{
  "horizontal_flip": false,
  "encoder_norm": "rmsnorm",
  "decoder_parallel_block": true,
  "decoder_inner_norm": false,
  "decoder_tie_embeddings": false,
  "optimizer": "muon",
  "steps": 13100,
  "final_lr_fraction": 0.01,
  "warmup_steps": 390
}
Rows from block 4 of the image encoder of a small image captioner, named by matrix and row number. Rows with one number belong to one neuron. Each number is 500 + 40 x the weight over its row's rms, rounded and kept within 0 to 999. All counts start at 0. Numbers have three digits each.
After each neuron's rows are labels from the 100 images, of 14976, where the neuron reaches its highest value: "lies over" is the class under the peak; "colour at peak" is the nearest of a few named colours to the mean colour under the peak. Only what is clearly more common there than usual is listed. The data: scattered letters and digits in many colours. In brackets: how many of the 100.
# fc1: MLP up (encoder.blocks.4.mlp.fc1.weight, 960x160), inputs 0-53
# fc2: MLP down (encoder.blocks.4.mlp.fc2.weight, 160x960, transposed), outputs 0-53

fc1.185:548462486442522398488521548523470539422505522490454489424555526538495552481470481492492362489492409545473545529484467566511524530485500492481514504488464518509511
fc2.185:474511479574507550586493504537494507513436480542510478490450476510568542536502522480489483515444450560548433440475539512544448529566513514566461505502473478550532
lies over: N (30)
colour at peak: grey (39)

fc1.425:530503508506428523477515527569425480535473514466534534469449549498483532573502555457489523472477501541445508540525461477495497400490511521545494512502515392524490
fc2.425:495517422575483489438499497502530398503509495527476474473502505492531423524459467532541549445462467546410520491537492498535507514564533517505486509513511512521477
lies over: M (28)
colour at peak: grey (26)

fc1.514:425488469520478639534476497469510480456490537508474565509527518485523497507483518517496564489546475529473492463612466537438535485501500529406433483544518540502482
fc2.514:444461453543513469501491480476534482567479470520491524505447497488477508426482454474413450495565490524557521474514494501557403488539484478533525564495492470502568
lies over: 5 (26)
colour at peak: grey (35)

fc1.639:599428508507522505474495547528570454465474456505515551499485539501500475491495406431544470514473561496448440513500536588448541525574578522536533500490536500442516
fc2.639:582504594526517486483477428566500561524473471420463435498491535531486514563513434543527537489502450486481480498492552494524399488477500542554511497486511517507458
lies over: M (41)
colour at peak: grey (26)

fc1.763:534548475453585528514552511520506622532516544502500505583548482466517504523467502468498536494507504491452530551558432562578562458518470510503544493507529526435473
fc2.763:435491587607492540482498483463509560531495493507493480391468475403517477470525473484493529577546471483455501474489496483460507446479572472457462542515504516489490
lies over: 4 (30)
colour at peak: grey (32)

fc1.429:536481499491459476377473551498509523517434455474439541449484505559547516492429501494492526500519507513537468502531420551505514541506497573528511549476519504441565
fc2.429:568518546549472405576550451501451520539504462469507472578520520530501564469514538487443549483443478539490423471527527538548478463509522527470454490502540477379471
lies over: W (32)
colour at peak: brown (31); grey (26)